A small image captioner, trained from scratch.
Model: 13.5M parameters, 48-pixel images, encoder arch repvgg, encoder norm batchnorm, encoder activation silu, encoder depths [4, 7, 4], encoder widths [64, 96, 144], decoder layers 6, decoder activation squared_relu.
Training: cautious_adamw at rate 0.0011, 13100 steps, batches of 256.
Rows from block 6 of the image encoder of a small image captioner, named by matrix and row number. Rows with one number belong to one channel. Each number is 500 + 50 x the weight over its row's rms, rounded and kept within 0 to 999. All counts start at 0. Numbers have three digits each. After the name is the row's rms in percent of the matrix's.
After each channel's rows are labels from the 100 images, of 14848, where the channel reaches its highest value: "patch colour" is the nearest of a few named colours to the mean colour under the peak. Only what is clearly more common there than usual is listed. The data: rendered made-up planets. In brackets: how many of the 100, against the usual share in percent.
# c3: 3x3 conv (encoder.blocks.6.c3.weight, 96x96x3x3, each kernel summed), inputs 0-95
# c1: pointwise conv (encoder.blocks.6.c1.weight, 96x96x1x1), inputs 0-95

c3.39 097:491470492474441487496457527511606537535415493557499464556463387491489515452458472506512435556482436489491407538506415417490371440443441504465455511458526498499490519440514547489406498440462458467468437480440503487521426436593462464518415412492492463446525492410510400431422440522581498502
c1.39 105:500369563500419500400500500500500500500578500500500443500568500553546564500556500556500453611543566460500500560500422500558403500543457551500441419540555560544500500500571553500557500500450500439500585500462500456448500552500500500572423500450407500400448575500435500429385500500539500566
patch colour: brown (69 vs 9.4)

c3.24 088:475546576572474503491469401507546551387429529522523492561500451338486451435488427509456539413483507409467476573533460473478528480539474585537538499504589493522582550514540523508390560524447522429484450535451532477481494516461502579577534491518489515525435494552530482522479556556541505376
c1.24 102:565412500500444553572500500500556500464500469500500500442500500378500500434500593500569500597381551500500500500500573566500500500542546500500500455545500440444601500434550500434455500500500559418552416500500500500500500500427566608560607463500416550559456597500500457500572457411500500446
patch colour: brown (68 vs 9.4); grey (26 vs 7)

c3.54 101:572442522484599511472519456487517444463466474445542543352503436370474442565519481445423509527491489488514531507450462480540543531487525557477490483403539509416516532469562458530462538504445477512466445412491494477506483427459498432471493537462452413518689412578529493522488544484536495473
c1.54 096:574402500459500566433500439500500500500461500438442500436408500420455436561427500465500500500571500500441465593411500447500500500500500500457500401500560450399567557500500500500390500500500500427500416500459550424500500500445544528553573550424416500500620398470500423545463500500445500500
patch colour: brown (91 vs 9.4)

c3.61 085:466366503468398499488414465545583457513462488519524424535497425557501409437416456466491457511415505531487486491468461498539500353540502558545523512469448479492607446523453520512477454484518481454503424434518496504661435450579517474492551481430527462515518502458556485516469427453524494453
c1.61 100:548500500500476431500392500461558500500500538585587416433345528500500500529447418436500500500500500500500409500579500440500500420546500500500500549438551500500500581500412500572403417438562500500436500442500500420500450500537557500500500579500500419500569500413475422459500500500568452407
patch colour: brown (67 vs 9.4)

c3.7 100:428516462517572438580478456510512476445457477508508500547501529468465474505472457433526481421448534470536509394537424430366523558520473427429464504504517505474350478503448378504491591433478419413504494484518588405462503510482500520466443530532435481450517507567510466495562425501431538515
c1.7 098:500591398500500451415427500500500581500579448500500403534500535500500500418444500500567500500500500500430452398500462460422580420417500360500445500418500500500500450566500500500589500500425500500500500500406430346533500454500500548413500550500500500500450500500500431590500500500500500500
patch colour: pink (35 vs 1.9); white (25 vs 1.4)

c3.41 103:478502409467492485569563522528498483632487419487516499423443471502514464486394475451499600479479496487499549509587468482421534465617504465435513504391449424437464447526481449528481494475561487528486483557460469451458478419442511470480556470629527434580628433508504548511472506516518529507
c1.41 093:542441406500431424500500500500500500500567500606500449428531500500500408500500575500577500592447500552500500500526439429563453500500500500500600500500500500500500396500500599597577500500412500435573416500500500415599500500500539500429404575500444436442500500500453411500500565500500500589
patch colour: pink (48 vs 1.9)

c3.73 111:514551447472473413455439499502535492607443474437498558503481422524499434438552340452507495372508458464450550527515488557462448475505556400473479483440461453485430504489547356578503490502477464372500497482510521452464610482514513426449450484501515497526496450490526504524487427488467511459
c1.73 107:579421500500545411569425500577500500500435500500500545439500404500402462500500466432500575500552500450500563500553468579500556566547500370469451500500538562419500427500500399577500500438465443427500500500500500440500500500439500500500500500544500559430559422589554558500556537500435408429
patch colour: grey (45 vs 7)

c3.63 098:544515429452501523432531487520471538562470536494560629495539445446564530613407446515402442442482548443464559518497428533507510580437591522493485466451489380523499474457554481542491559493509384527524417520485422431442515500416541502471470572533516483431430474548501469489501556542462482474
c1.63 099:500433500539500500500422570596500500591422500425609500558500500500500500450390500547500500500500463500556447500500500500500520500500421383500500500437500500444453451560500467500500500500500500444463447584556395563543340500500444500500391500500428546554574500500595583500570500500500500580
patch colour: brown (45 vs 9.4)